python train.py --arch="vit" --model="image classifier" --dataset="rosettes with rotational symmetry" --train_examples=195000 --image_size=32 --crop_scale_min=0.8 --horizontal_flip=true --translate=0.06 --color_jitter=0.2 --targets=["order", "mirror", "palette"] --num_classes=[8, 2, 7] --norm="rmsnorm" --norm_position="pre" --activation="gelu" --mlp_ratio=4 --head_dim=64 --fused_qkv=true --bias="none" --qk_norm=true --parallel_block=true --dropout=0.05 --inner_norm=false --drop_path=0.15 --patch_size=[2, 2] --layers=12 --width=192 --positions="learned" --pooling="class_token" --register_tokens=4 --mixing="mixup" --loss="binary_cross_entropy" --init="trunc_normal_002" --residual_init="none" --optimizer="adamw" --lr=0.0024 --beta1=0.95 --beta2=0.99 --eps=1e-08 --steps=6200 --batch_size=64 --epochs=2.0 --lr_schedule="cosine" --final_lr_fraction=0.01 --warmup_steps=120 --weight_decay=0.07
Rows from block 3 of a small image classifier, named by matrix and row number. Rows with one number belong to one neuron. Each number is 128 + 32 x the weight over its row's rms, rounded and kept within 0 to 255. All counts start at 0. Numbers have three digits each.
Before each neuron's rows are labels from the 100 images, of 14976, where the neuron reaches its highest value: "responds to" is what is common among them. Only what is clearly more common there than usual is listed. The data: rosettes with rotational symmetry.
# fc1: MLP up (model.blocks.3.mlp.fc1.weight, 768x192), inputs 0-191
# fc2: MLP down (model.blocks.3.mlp.fc2.weight, 192x768, transposed), outputs 0-191

responds to: earthy
fc1.659:115103081170078181080101133123116098136127149087097132166090084118099215136213104133168104159148136119109111124118100130105191137128127055094126131103105158195113119128096137088153126127062124138151059111159150138115131186137123178071076138115133110145078188121091172130183124128202114137148113130118160122134070114116126151164185099134138141087159107134059104189065165133153138116143101112135170061122115126122165158137099124151153114137184179116141148142126143124156137124097132109132115088081164122145165130101121143117152112130141151134132150218100128104208101126130222164
fc2.659:138146159123126112150118074120098126112135171109166127104163161105102109129079168022036138112133097135109114158117143123138156153125156161090101134132148139114097116144145118160111128176152134102144161129119099072136131092078106123132234090129132128129180094130160083164137138158075141179169177156091076161130168082116137172086096151140132103123136170120174147106139108078136128108084089134134102129136146175104063168100146120126113128109106074128101160147133134129087159070110066174054089178160069139162107133121118152106113141124141159094151141055152146195119196186098067123

responds to: pastel
fc1.415:091167121131192145156119160183169174210155030150069130095140171119146128170138128180105117154113140136072168150148140178117089115121118125159193149155127094096119182071106116158138102132156091118118150160148117161144107128123197085154105181129056133080154159134129078076093135138159129127115088120123124142161101161068104106106144149146150116120094067144132125096121105168123145102153145145141151156101162043111090072168145102104121186106076139160158128105093185105112071147108140113166128163188117128105112099148134112086150146111140132133100072092138057110128125206108142133
fc2.415:107120104115176132117116179129159159149137097150088116148135165132174127114141110255171071124141080137153145102180100125110055106143100129158152124134097079134148140135131138133163140112127159110094137153150174133119124126161161077145126150113113174130109135121138137064065128125171126096093097118147158101141125151153130071107127129059127124185120107111129138169185105158112142175159124130091136127138164098108130100168175125101154141134142103150118106097113127116104101119158145126159171130132143123054119086130081154120146062140066132122115172116153110113137123144161147155

responds to: dark
fc1.241:109055117157108123117112185130126147146110069115111119086117128112081125077158055186121162123160174106085156143137107185128165143119109101144152109119121090098161167099071099083160117100114111124093105101117156158115091153165220125144126120103073142130190167121193144060097154107192134176146117141129148127129113181109138114163170105150143156115134102123112131126115108174097168166133142125144198111112122084123113084218161144113092141146097180171154081052096117110169106152110178120179104076177098142070154125155147112134148167170097124124133150081126080088105127157175159123
fc2.241:132088084086145152111135131088187143117146114106137124139131123115131107111166116255120105131140112112143133086132147107146061106118115110123129135099106094154161109169149126131167180079105107117101116153188177092152124149153126102094127098117093127193124120115166131113141188168127098110104136178087140154138145155188094102148120087097106156176212149112145109169191148114116154167146145065093112080175168110088119097149156158175144111088097137140121120103152117105130115102144142113161154135127111071084137118060114116121163046093064186143115209139162124086147103058137152134

responds to: pastel; three-fold
fc1.175:151124135134118099162164135117143153117131080181129072108137132169117131129091124158086199146111172153091136175095129133163135161083134162140137147180127089105134228119144098127104097084121143170056166126166168133150144105167153118167148126138102135126224146149174098085089160110095143151123148125124118104170100145125151102157137115193107170118158148189145101088162049134060106165126159107164121161159072079088136067159134132131074158156134137145105091063094094187148135157106165104147120101147089141071112128163142121121087122132120096125156109083090066085088116086112080091
fc2.175:104140134116178147170073104137133149130105141118114172123120148097091099134141168048149082130145116094187133059116104079111100101155042109152147114114189163124148107134148178153101104196168075057159170150098096144143095110101126074146151144094166113086124103136129093146117125111132161131095113146155143172087155118142158138044121136060156072141120131105129150120124161137172122109106091180050160157122175145143108152131188121115158180132112082094185174188114173140068112104141086157089138156176120149161101098146112143130161143109116151112084166128154114177143161174085138175

responds to: grey
fc1.402:124138119149135153178127148191140133146141111142121098117138156114091147102154098178128132125124196115113124133145080152094123140144107130203140140114117115126173145065052117136126058091143123132110164094101152161123134166135190104132065136114110128122169151129145123096078126080187154095078105069160148070122079218073148066150174153142151173134074067139124097153094109137126121159115110121124183109053103090167133116186161105121123135144116125100165109117088164139167095155133210126144113083160094140082150136147212146148152213152145123134126099092102076119126124170159125127
fc2.402:151118134130134081127090148080098163108126087111139118165101141132131107139134127255164133175180117116159134080108171086160138132073091109115129112104114169161147108172198170079109151151142135117092101195114154125133158140088087141102168081177142113128149115156160120125170191099094107143111143150100126185148159112192131146120110097088098103181174159140124139122194125115064123138102108153073142153157184093119150096130123145175116134121142138118144176097131126180096105083159093104183112138101111122087102107095083123179143124102104171150102162142125140055165197145108099123

responds to: vivid
fc1.128:146088109165033188104049103181077077125126149085126111144132093087057187118182130156127132149142148075102066139104105142110205161127116077089124135087124141158122129134089118086123140128095120134150150074144149102107133181087112145128119106080125082159125155146136113166205137131162158199178124109108140123157076096100104143163174096145114146116169120157098094188080169106138136150103068102136165027127094135137155170147143122171143121120170144113134124136106153154181144095082115111085109083087140126152135144090121134126137150157145159112182169150110109136184126147109154158
fc2.128:139154130136101087171157067127132114130105162151179128136186124137094152108080168084085135109129099172095091149122188125151149107113148187126094145161146144105116150155161122153105119137159082150139173144108067085154155135081104153146178147152138097144154134182147112195131100121086176116174141063118096091163145092100102108166106180172183089119097195176180145065140103061103095121117089153161119129104100109153128166067129084159158089085133081114110185134108152165129144095115088188103118169108089124183140152097109139123131155112171099087179105100101133130114170149118045093

responds to: pastel
fc1.162:103148112147133132145129151151115172204131048148078108083135165129105124127121057193118121121098157121082166149155125205113120134131140109140160126142099076100166180062099088139147085139127097125107153116120143164113100145124214117144117159118057145067155135121178110080073146104171108125122104115132155127142123153078115103136143100137170144083100069120114116110098098165103168113100143150130166126110132047131097030203159138100105180128073141144137095098089152100158078159134182124174098130175089138089113118155169086115145161128128143137108104100114056085123131176154131134
fc2.162:150123103103152102114130137086149173085173136174100117127114149175159111126120142255154115165146088155119167109133180074161077102098120134140134138146149114142150108124195134134108115135129157172077098168171186122162133139163096094129179102172123144108111095150143115097110140109120132083066094134118106132164138172158122123148111101107130158164136128164157115128244108133087164117148161120078122162193139119119169080100149142116099126127139093126093137077134109157104132130154130153155164150118113125082093116123126149131104031094089119108116144126091133084100110119096138125

responds to: pastel
fc1.537:100044097190087158057115161114091101153126135159121144077157140079114115094172100152221109141176145079127106080132122134088145115142107076083095094090145116123145128125104100050148166128123123104187092105120123095104134215134174164104101105131101107173095178130152164147162113109164129081156099099125116106158130117102099141160137095097152125108113090103072151141077173109110172155146091104112209076150135124129130117145100130158150155108123104175136159074088124116163148098156119138160125120114116110128176095123147136151188137138113173109146184174118078093126133062150212159
fc2.537:139120158152154125129141097099091133068152251120137164097103135128124074142085175081125121086138148152094138109128113090135092147141121142140141077130189139159137072157141139127124105184200148090133139090110117126147088120073124126131154138114193146110155097102158141145131175125093126173146146133108126155041160141141168122101096145124134074178127120110139183152130146104141170117046117163113133148165156237130076152131101153106119103163106144068124119153148136078103123106178115108065062199138083139168102143130102115103129146114133174119121135120176173162092192174120119096

responds to: warm
fc1.338:124134164120071103131126153151061083148140150164152110099136159090128132132099123170180182189143168143168097140137112129116163142133105131140075091078142174141143116089118114086133172098168172142156126080053088133059137210139143189139105083187154170139115113154104134139171105073090166067110104056145127104147160096142120146136149150102146160157037148137110146130043163128102120112079102136103145140108101137170146104114082123097119170149139095117112139088044102158167152154158158158134122093105077149149126091154159146191116139149146144125122130127085124109127125035130104150
fc2.338:128146083099069139173096136129163105106075121108204161122131077113074114067175153062118089111118087085129073101114092077121120074144112153177129163140172139100145130173138156171143107104117095097134163142099077116156140085105119066184144133093167087197128163148147096136145099124169142137186128158187169102101147100158162104112150148090149110153144167150175150096186111150143056177181098128137094151083124108133161179121195118163147130160140127112157171155147184151140131138118076167124128110135135076147161127119101113112155118140090061117151167081165121183100156164132115093

responds to: warm; vivid
fc1.535:121092068170088144156131180113116111135094105100150120155128104119079207108127048223095164141113215088110113153098092173120190111129136127138110132137066140166166191108089122097137115110100145145093124081125148114138177148125187155093126121090088106136198170108162125106144161104164112152138125116105155110164118126128166084191166109167156140104154168171118101176115101146112119157107112138150166096119073082118152126168159102160131109121148154095141127074069154166142122128113147137187106055115083110137166116095160078127159182114126127151139134120096057047148133143140128103
fc2.535:123118137133152100140121142059141122088152133151154118110128165164181069134097163255118127143147085141144160108117172056123075135138124140130126106125121128142148112141189142129121159147165161124080106180096130107130118103096077112160196099189162154138148101133182100130146154123098133116119113139140080124125184105139161138098079124099123090159130156167185133111227099111075101141158139139097092165187145170134132090083110129134126143123140090098131158114147098141060155093193105129148146181092097130124103111118070155137122068117107129100132143137125156122097113119081123106

responds to: grey
fc1.669:142135157124140113170107105165110180123137064204116078094139188134080100103107131176111141154138139077092158167091182138164101157101082102129133140167138089117142106122172082147077106135144092122108184165135130125149094144078113086155185095151063128123179086174174082148080100097106175123101156132080107155169104133046084156131078119137117158128113098152139114097162111103094112118095116104084126116166136102176113054132188168087095142084078070120130146089102170174125133096106102162131143128177112167103097142102164164124119124148101128108139117069114073091112165178128083165
fc2.669:127097152144089153117090098124081114134175197115123184159126113068104113138126165169161081101196121107095108056142079110094153127162104115102121101068167158181099066140133161083138080155159136057189133109120112118058117152103120121113085114110197106136097130096119171152158097095124115172174131126133122144071144116105149139084138134112144104146116081073142186217086168121161174141095094143090184115132131167162128169149140112120168134123116113077126158164135131121093110073145085156109116183136114120170121120111187143154177149160119143108143189124177135161139167188123166133

responds to: warm
fc1.127:087092095146088139148130217118100090136108150145151130142153118101119127082124073159174142091164154140151111090202053141070147116162091159179101091121091153138166140126083149091148113090172157141134136093094127128088178138156207157119117137092152128172168143109166181123097117095152150097140083080184169084111134155130150055159192142121181109193097147138133153170114116169127138179141136161103204116073102112163150143179127068142162139149117100110151108115123116118138109155165171142170127114127095116129143110131161107200160148175105100080152162111121090128085112112178118078
fc2.127:114176127110164194143124109172158149165179107137113118170088150134152186141097148126095153112070110132096110148129159150106110133147119119143187196148129109108117173111094126226126098098131090126102179122162145139167146122146128057137167154060111097096098117158094055121101102150135139093140089136126078125160085183092117101104155114149120170167131113191128045115108090156165129089128151102170074145149083111121164136119168093147145151071155100122132126199124175131107080126082150125115149123131180113133098117129176156015117097126150106113130086078117136130159095138060152119

responds to: cool
fc1.248:105100084203138090144127151132092185171108046155113119148131138175092170140136059216136121150154163156064162132154163174133164136092117143109141122156078128143133177094136105109146082163122101120104127155142129180164129136104147149113130148182087116142162155124164128087107147110124147176119153120095131142156112175096093141181123118166160135078145100155087093119095068161097127111122141137158176095139108037112124079160158129130136130096091142159137206088096169138159095141133132152189101097154086121072149115103172092101141192077146137138101093145112126073164181203136108107
fc2.248:134108108069169140081099129105097128104114177120092126127134139118190120144128152255164055138177058174103150117124154081114090107110167123082102120124129135160119096170166106112122139165113133141142081158150122080147136147130071155121167143166164149128058156133078130119132139082114106073127103128149127094162122128147120125132112109113129099146105058133117148167153152101124165162186122128117153129183168157143147127108076132118155094146183102094090144124123094134110153100154092104146157130094161138096100124122102146128142096090131109116157126163078150123161099091104131135

responds to: grey
fc1.614:146123162139122118156112105159098183116156069192107086105124178142089122122094139190111130172146108087082134147080170159149120153103096120102119138144123099123122100125190089129084087133131100117112202170161150123143108167100108103149182097149063101148190101172143085129094112117094166148105153137065096152172100126031091172131078120159115158109140101174145131102148108095088121099118082108080145106177123092187115078132188156117088139069089076140115152108101163187124124083093088159119123137166058169112105134095148195133130120127117149136128128103112079101128159187115096160
fc2.614:120091136149066135091085129089059098124149186076133195159106113067102101113117142184160100088194104125102127084152076111085165118169131119074103095079154183187085075158141184079142130149135145078200122121112113082053144142111116173102110102108187124155100119093138188140191123125136103178173127154134129167066161081125141125084137117123142100138138115077145167222107147124158155125097092132103165110124139154137136177133109122131157137131112133105096146156132120120097166098175091160118097171121115113158125117107178129163150148131128159095124192119176151155148162173130141130

responds to: vivid
fc1.689:085117075105139123107202255094128138143061113160115156092120149153113102112132059148150126110113149133140161125178098128113116100159111148126106084148143087126179191069124095105145114147109140136116104127135132136114137145198217164125099149154139185121137165093139179080093098114159129092121099130141154085112159117123173092159128126139173129095093113103130150114125099169083162145179167147115197143116131110108099070179141143094109132169104115111127100044126089085137142183168164133207162092148103170092134105158155103170124126113099133119112135125131105091093065134175164153
fc2.689:137185145167075146107127116167125116172179090139095129162166094124132189143103106120129095105111064159108057119141159176118161155117158112120092167106065142109092112178117116161147119104092079062175136149171128136080143150134099115103135148119088094109080087154073128142103092130131123112172141142127078157183124116086043144137134139121116179101115145106124121096074143111162167084106104116146105098143074068137148181063138084147177095022147107179076173166120157130130107086081095139134108159135150102143112152087142176090126060131167120110126121141146134129164117185154158153

responds to: three-fold; vivid
fc1.288:082127112148130119161119213141148099174124137139165143128148121107141139093120077146171141098144150118156123099226053150074106111164106145193101094099088145133152140109075147110173121086170151100121138104088096145091155133142196141132075164103145164141126140087171192102105098115165140094094081048183164091104138163130140067133184157074198128174057102122133151171112098196158127173153141152117141109050134127131132135158130073117170141143091115121152113128112125086141105180170186128161125140138088098103159102144132095178155133154111115110109136110134111144117118115172140081
fc2.288:104141111112158199143167167152160141170170110166100126139133168095122149107119134105108129064100135111116116102149149147086110106196110123146184140158154083090132172101096109214113096133155081124120227130148160084144113134142168052137154174062142102124121098143097076128081119133153139120146076138130100128109106178063144059107147104130131156139132118167155050115136119131191132086147158105108101141163123095149115111125183088156157153071102050109137129148108182089096072106140125169157157133150138126133099110148160168042156132137145105109159132069144099111088113185100150114

responds to: earthy
fc1.315:097101091163101167071116156106130099139119142114101129153099103112134170138214098129214104169161147103145119106134100122091159128130124052103129117097117167183124113121109146066161143122071113130147047122148146135118129183165141186067058141126131123152088195115102189127179114111207114103126103134125158128131096111127128150147165102100154124098137114130029109172075171149143147119149108123120173086104134121107171140152077123141165129126178166121161158131131133123160132126124132105164122094095168125137155107110123120145156117111136157137124136240113131098190102077133219176
fc2.315:111157168112136133156130094099101132120131180108166149100136175094099099124073168016048123114143100128104121132112118107120139138167125143095118122147159151120109132120161157161121110179141128091130171125117111093140142091082111124122227098123148133100167074122158073138150147157082138167142152163091091161104178103135167163052105144129141106111129169105179167120134112098141123104079107156111108141154160193107072147099160136102113160112096072120119166130125143095060150081132074175082107186173074139177083104142119157094103154105129148098154149071158136187128182196102086116

responds to: vivid; cool
fc1.506:160134106132109120112136150112155118118081161150121130095086101119109131142231107153095152093126115113148134133119112152134135134128133100111082130054138104177170101123060092133131143080114154108116081016138186166092104255138168158114072086125138149149154117131126152122133157149192076136087157141096133132108104152092114119179104097103110164110163095083116137210128155126157126111166145071095149053124159135155112132110160178114138106135104112117102108098105118133169112128139155089142140087110092143133145136121093191140127118159116181168080149147130131099158096113222152141
fc2.506:153141182107099162101160120127103124073126243155165140082110094111136055092115128053171115058146090113151104120108078146141169110158108106162077153115175114088118080160089097132145082073119081088137096094108113110071103153184166092141112087117147137151092112147145163113086090152131145115146180172143143144075140124165153153120137122139109189133110131080098159134096140114141123135086136111110111091130132191105096161119166171100089110172104121150147107111156099106139126133113109163099127111204120139122104144136166172149110095151074077124121185099157121150040158132204171116

responds to: pastel
fc1.216:130121102164156148173151139154157155129131054113100106119115151138065138137102118167069172118079177136058158173098111167150132163107142125165168131167116107112176177083122118155106083129142106168077185133164169155150123125120158101160142152089080126074217140135183071095083183114143123176120153142096138138151119162059140088132135131200107144099165134179149066106141083157114126126090152137164127156117111083094119072186166143129095138138102143116158120118094162161126089147116176127143120119173096139126113126154165090084114186115132128130158064076128077109097141203103084113
fc2.216:096076098121131104082120131117110112141147142132098191159153151110175136141122138255191085116206073157140144063159147101095095073140150128094102080095123159181119089169167171099151156163175161114165121150119130104108144123147101169089159130124161119143104137110119164112112142126130123090121095108142122126111157118166106105097118127097162072169120141134133173171148146130141187118190124154097174106153159126106122151124076118138186115098124079124075170120125121124090125073162131152145131200109102106140114099089130145137171114110126154085116177163147164115139101129135138135

responds to: cool
fc1.665:142129119139176094122109145103150187173183054185097131185117126190187145145134122139143107104185099148119178096162166156140080090102165144145165146146044129114113120174141166148140128101155119135099153174137138145171113101165108089147167135113091114128111118127137133067091159169117103101090143138119113165125119196166058107103116091097128098174153114144130131094178077181179134091187177128109104142169172045103132128093127100146161141091095145208112150146138127132108092133122130102192126180173141078063147140110086144097158089094117104125073126125156144099142117125122131060
fc2.665:123104089128066165162115115135138052096074184062199127093124120065067106094130148015082164110091127080135094177115076106114203129177111110111092157140147142114147129096112101142128151104111127163137134091081082082121144107120136142143140101120158125160135136144159112187195073146143164120162102129138172104119145067105167159124144135153145131101149194147146096118110167092122084137122101117149124123083113160144117172139128135127093150198141114098169111128168158146133187150135084158080158084116142162203150096159138117141082131180111132114165147090099102182091117110112105155

responds to: earthy; vivid
fc1.432:128110066158084186085095123116130099130112140076101134168080071099103209134222109140170115157141132103124110116124090134095171143136121050098126140110105164189127115134090140099161143123077121140136064103157160142104133208145126170064092132106129104148100162112100173130187129129216121121136103141117174122125080123127123138163176086122131139110166130135068100192077175142153133118150114122135154053118111125122167154130105150153155121126177175107151143144126152131157139138108131098146133086088166123136149115100102129135135102140133165131135162217115133098205078122131217165
fc2.432:141130165118113108166132072116093143114128187143160112111139173113127090132058181012043136122142102158120105158100137116150147130127146153088090145121154135112091143142154123158107131148138125106123154116124097074135136093111100139124234083141130130129168085138164080154137133157052134145160177164083074149135165083137154161083105144148132131117120168103182149115135110081140103110081089135134083143172138181092075163102145141123110140116116070123081153145140115125084145078116056181059096170156060133147099118135138166115100131119125145107154134068146126174097189148105073118

responds to: warm
fc1.189:105092138086101124104160200078091098111097154128127145101145165093123109122093134127154173137139184160140120117132089094114154146157106151096095081150157149125164135070151117076104140162149181180117137098110161092105155159145182209137143115165170164124151121147111146141129134070085147088148081100173145097113167101181176097141149131148127133155105179158156137127130159123071132171133141156106205150158092138156124103186095125119102160164145096081120111046127069151121167148205152135142151079108093163129098079167170120187119215133118144083172155135084088117084113115124074121
fc2.189:122117092168086177161094137144139133162095124117178147127154076137111129108175135016109117106133067095158095112123101138117173094123152124100098197100128146089125093202118135155166123081083067060120140155117113096099134127158133095147138095103139067194121156184114131097126103171183132111174149167172138149141139112119107147085157091089133135083162164095106113082126125135178086125147110106152122135116149072081131168091168100186164150105108124197123184150106170163131099114065068144141137087191139069118171133137098177111160096122114118121118175119187104136134156098144144121

responds to: warm; vivid
fc1.630:133103094119070120157128150149110089117077115097196080102137109148088131059117072177110203127081132076141098170129108166150142150127096114168122157178133126107194201084082124132112156054137138186067152078114109136128131117124155135166159136122130153155192141119184123138136080151124187107140095109139197063118124098165160122167161138144157149124134212167131104123158080158094099172156146139130136121082105104104111104137153152106088136183119157113138079105082134133186168183138115146126166090115101148122148127151114083168105115170083094100156160092098101113105069087143108124
fc2.630:161112111162145121072191159104124138125147127132052146155099102138136131153154082255170103111141165142149171105151122111135096125130078110159109077144095129175152117137127118100132086133096148130122073135160189188089142169150142180077074160174152155076119134118125217116108175080153065139099147148123182144113104163131140105156114124131120158130133062104089176157129158145108200121114135130095171111123167092148128124162108141108140103149136162087127101115116084117143109133159189078172129089103114182129101123098095113173143143122114152163089150183106166083121102188156171162

responds to: warm
fc1.272:115136090107109127182155170139154110119088104136161079089136159131109142057147094199117187190111128088140116179118121147135111149120111120130098154187113096135199196072110079148122169082107174157081148089116122108150155141144166130146176114126106152143187132149167094137135084147139162078114099103108169081163122112138153101172125129143151160107130178172136091126156099129074079154209135112130136124119096090101115078151150146123091145139135111110126102063042131169160183152147132169141195085111122161108166099130118125143104096151108116129166114099071065076129062083117093163
fc2.272:078102115130102161099133172111123048147150155103123153141133128068170142103150109205206058147162110110146106063178082108063133098171082104148092105105104136161135123131114143080212162095133167096164065098097124074098151166141148180056106131140145150149068150103110204114192100142150120092135073101151138116127147108177154113133149120092149108152104141090105141184095188154133170162151113119104128122130146135101152166102079100112181145129167150143126138100115120089130144094157137145167143125065154083141179092106118123149164086130118132123125176180132138125140102104164183139

responds to: vivid
fc1.140:115093165169116114171122183150128118163176093157124109118133129094137168118149086201133196136194163112140142124121091188092158149122106100165134107094043124136137152148093130090190165068208152107103126094108155138075155190106182085105099083101048143157196124110190167100151144152166109161108119102074090121177107181099107111157128090117128111186125107151092162157099141153130091150141147107136129091102095079141140136133109109152147154091133139157142107097075131119136089143115168131192118146102098076105192114099130113144148080170155131140141130114144093073134123074171153113
fc2.140:138147126098095136122126115093152121107091157152125083208107083143116181137164121223116132138094099145144100134097136142151182142146114107081067155116108180170130111151108128112124112111101136133129097118149155143141186169158087149071166084154136120111086153185051128128121090110151147079149141126137125124151124069135172166138153164146117184065143160162113145131099142123140121126126098086147162102150073114181151147084160090136116111100202067084101152154128137187100169097098126179139179113097110191169136115105103228140085130128088156115108106177069163116161093167098158178

responds to: three-fold; cool; vivid
fc1.608:084119098123131129153128219126144101139080137162165149118150134118093124072134090143184120094142119096171125085230067129067086107183089152185113107116120121130184129109096131144133128097196124125147153112105099118115141145131208117155123159109152155143139137099167180132105086122160174097117068068183196094096152157156133055131160151079206102187092134119157154163136117155144117167159139154093182127070150115130113132144181088104172139151065091108168130108122143104125138159191153146129174144151088127138136114145131139160133123154089116086126168089149100140109095151167143128
fc2.608:138160131123153170153106136204168138159149093143114078137116149117125175140140150100066179092089116124123112179133144169118119139127111091150169183134125098089132149131086111221113132079132086146090224126159171136150102148131146037172162147058122098109150127145098047125096117150163151105113116158147080150161079153063100098093159107103114167159129128182160037098122132140201124091133146087120083125127115079120138122120193104149150154072123090127129114150105186147132089145069136131129156117158153133138087129135144195071119118169138123113133118085144095119117097155106140133

responds to: off centre; warm
fc1.29:117110124153092078184168160101074114149102114122141112105142143137093111086101085197127143123124163152067121150143152176120133118136152162121092077153131151172138168080150121124108128139162169113124163094078108154073141135104147179126114147190135122146223108096172160131138117078109141132129126055077183077119168121082132117174111150165199098106060132152130162147116082120090130121094107177137162124089096118180107109149096137115125134142086114076132146072037119115158136142173148164145098130112038140143175112128154078175142195098167135128145103129103121110118130155157055109
fc2.29:155154133112120112156146170103127116122144083154148118157166149119160150105116112255152089161135121146122088137144173113131083072111107173150075128161075107150136159164165128145136113132117167157124143152078126096147173119113114163130135120162116095169114128136124116138146137082089138075122111077093116069179124134139097084185088145135125121121100116186131143134152133124088114176122069100107102136151118058161165109119098111185159134103171064120091158076087109143121113085153122154178137118080150103130142109076120121138173110088150098147188122122072119089142152110129110111

responds to: cool; dark
fc1.87:122081106107135130121125151149135159140136063121093118162092122141114191121104079203140131137142205127136131127116118201141105116075094123137134106108041128103160149132125122115145120139125111121086160162138194149159160143142146127128113107086081099116203145151121115067101168060126108097100140146101107148144117151109091063175145091130105125146150114153122055115139096195133145153138165108132173092148094030139190097189161105173149131086135141124123149105106158179137070147097192136203117110142077084091156146105156108129193155117134125162100126128123077075142137189158113115
fc2.87:119135116129158133068140114096086133077183174137083156174137170159140108158073155248168070108167082147100134109138146057136058090133125133093104102131125151154126080188198159122085135166147126145190128173127141078120151130106107137135154117133182104125076073127152145123104142084066103107128123132137077149114166119143140114085113131122085119157123111110170165157144133115125226115108130153099162140195142162152141135120092134151163108123130088113091155150167107139070112044164121135119117201098095118158085125100122141136177071104116135095137169135118160131103123099094139149

responds to: grey
fc1.96:104119141171158151134073124194107157185159081161099097096132173113065160128136108178133127161136162087099144140133128169115140130123082107153179136129139080099133163054088099124098068149168095131136171131101106146157084154101177087161109165104087094109134164146191093127114126102158159179105082094156128131158097191070101118122164112124160133099096056165094108105095124130131128115103097137108159130104159097143123086193166099112155184108089114148189145118075192125162089117112131148141095131178121144118122104149185131099160193147138125131143105087095037122129164194081118141
fc2.96:093118095177146111118126161150155128152105093110109138143163151147132128119137116255140120154147126148151158143175149092127107101119098138139169158160083127142154133110164165117144155158148163168131114174100124116196154085122111131147195174166119132120074170103168110096130104123117150128132068103130148091156117136135145113113142143096152095128105140182128100110166063136069159172136135159146151140108133126071124084147147120146152123115166152120136131102131155099087172109144120133120134114094162104107147099101089104091158117094092127095154141125103129117148095108091150167

responds to: dark
fc1.761:119114088197104130141101163124116167173094071137126116144116123146043190111119020206116150124145174102099135110158132200123161162124093109145137133130055134157149157104098139104156074116115091126089121147146143183136147159138172133103099149122103123150162167112174142083117149097149123178120132125131195119103115162133130112176170119159163154092150112181102119151098066186149117153130153143144185076098100032092136113160166110129141121117120169143193146143113180137148108169130159112189100083148090121102168118098171111108163197103130129120101125143110110092150146181152125096
fc2.761:113154156116151087118114128054128177092160112133145174144112123160153065142113149226148109133171059150134150081120175070121088097126116142118144136145121160162130103146208180129078159144144102110127112210084101140141145103137074111124202105189132129107106088103178152121118124151076137117084131151133161148133179150191163165086079106100125153120144112129144181134180094111090110097134124168070118158143203137085114107073130152115129121108105124125125203153182118134044145121157089123121135164134131144120087106104120129103106100071049162118094139131154175112121143122099115155

responds to: three-fold; vivid
fc1.559:123135077112124142165173185126146099133093137171142158100137115119095101071132101134148107060115113095146131089210066140074077091183099164195093124136145113125166122101092116158126104074187133107136151109108110123091117132167193102158105155104149162169134130098149174127083079133178170096102096093167173080079150174113159041127142135111176132171100110105160163162152115151142140162190155134081160121080161140146098134144172125104154113158070081097116103126130130085132114151187163136121156154154091143136131109145159160144135089166091112078117170083166114144092077137195146115
fc2.559:156183152116164135149117129213140146179159092163077105131122163127159185175136134168083169086078146175130142164151154184128115141121136134156178156121121079086097136120079120219095110124124078172125203126156136166131073146111158059178101174073123119083121117125074077134078128120145121139096120132160076130155078161037060099111129132104106154135103088184154089121104144151194124074125148101138091118106129075156125109127148109148158153076119099135126097145090162133154081155084165099123140124168153131118080141135137164106112113172173096130125085111100097120152110153119121139

responds to: grey
fc1.622:148131165090134103182115103192159174109115095198182054091162158144110118069129121160098158166100138060142098153090171149174124148077052075149103164132126082106178120124128071142114141097125090081103147128108138113169105170111130080157150077150054127136180113176166084129099102128143150099120142146102095134194091145131071163154115141113096173133121135123134092124137102098091089156077122088092117082139130119136126082142209166114100127088111092172150117088114138165168114077076112180125186092136120145086122147094127146123124103163089134161147116083112079106126145120166144163
fc2.622:100124070110123198139137117087141099119110174055147222134047095095118124129152155099127089124133121119173138081100087112067101074199118100138136138117168174185152140117106210155175153103124107080137111109107098134086113151170133128089122122089165137144105103106128167126165140180189116102115116156109204137066171145135185082089154079122169085121151156086127143163134167162153129097157130142097100139110147185121093175113143155115139167154123136065156143178136141109079135136160123131113143151151106110178151082139126134111136100091092157124105183134202156145142105129106183139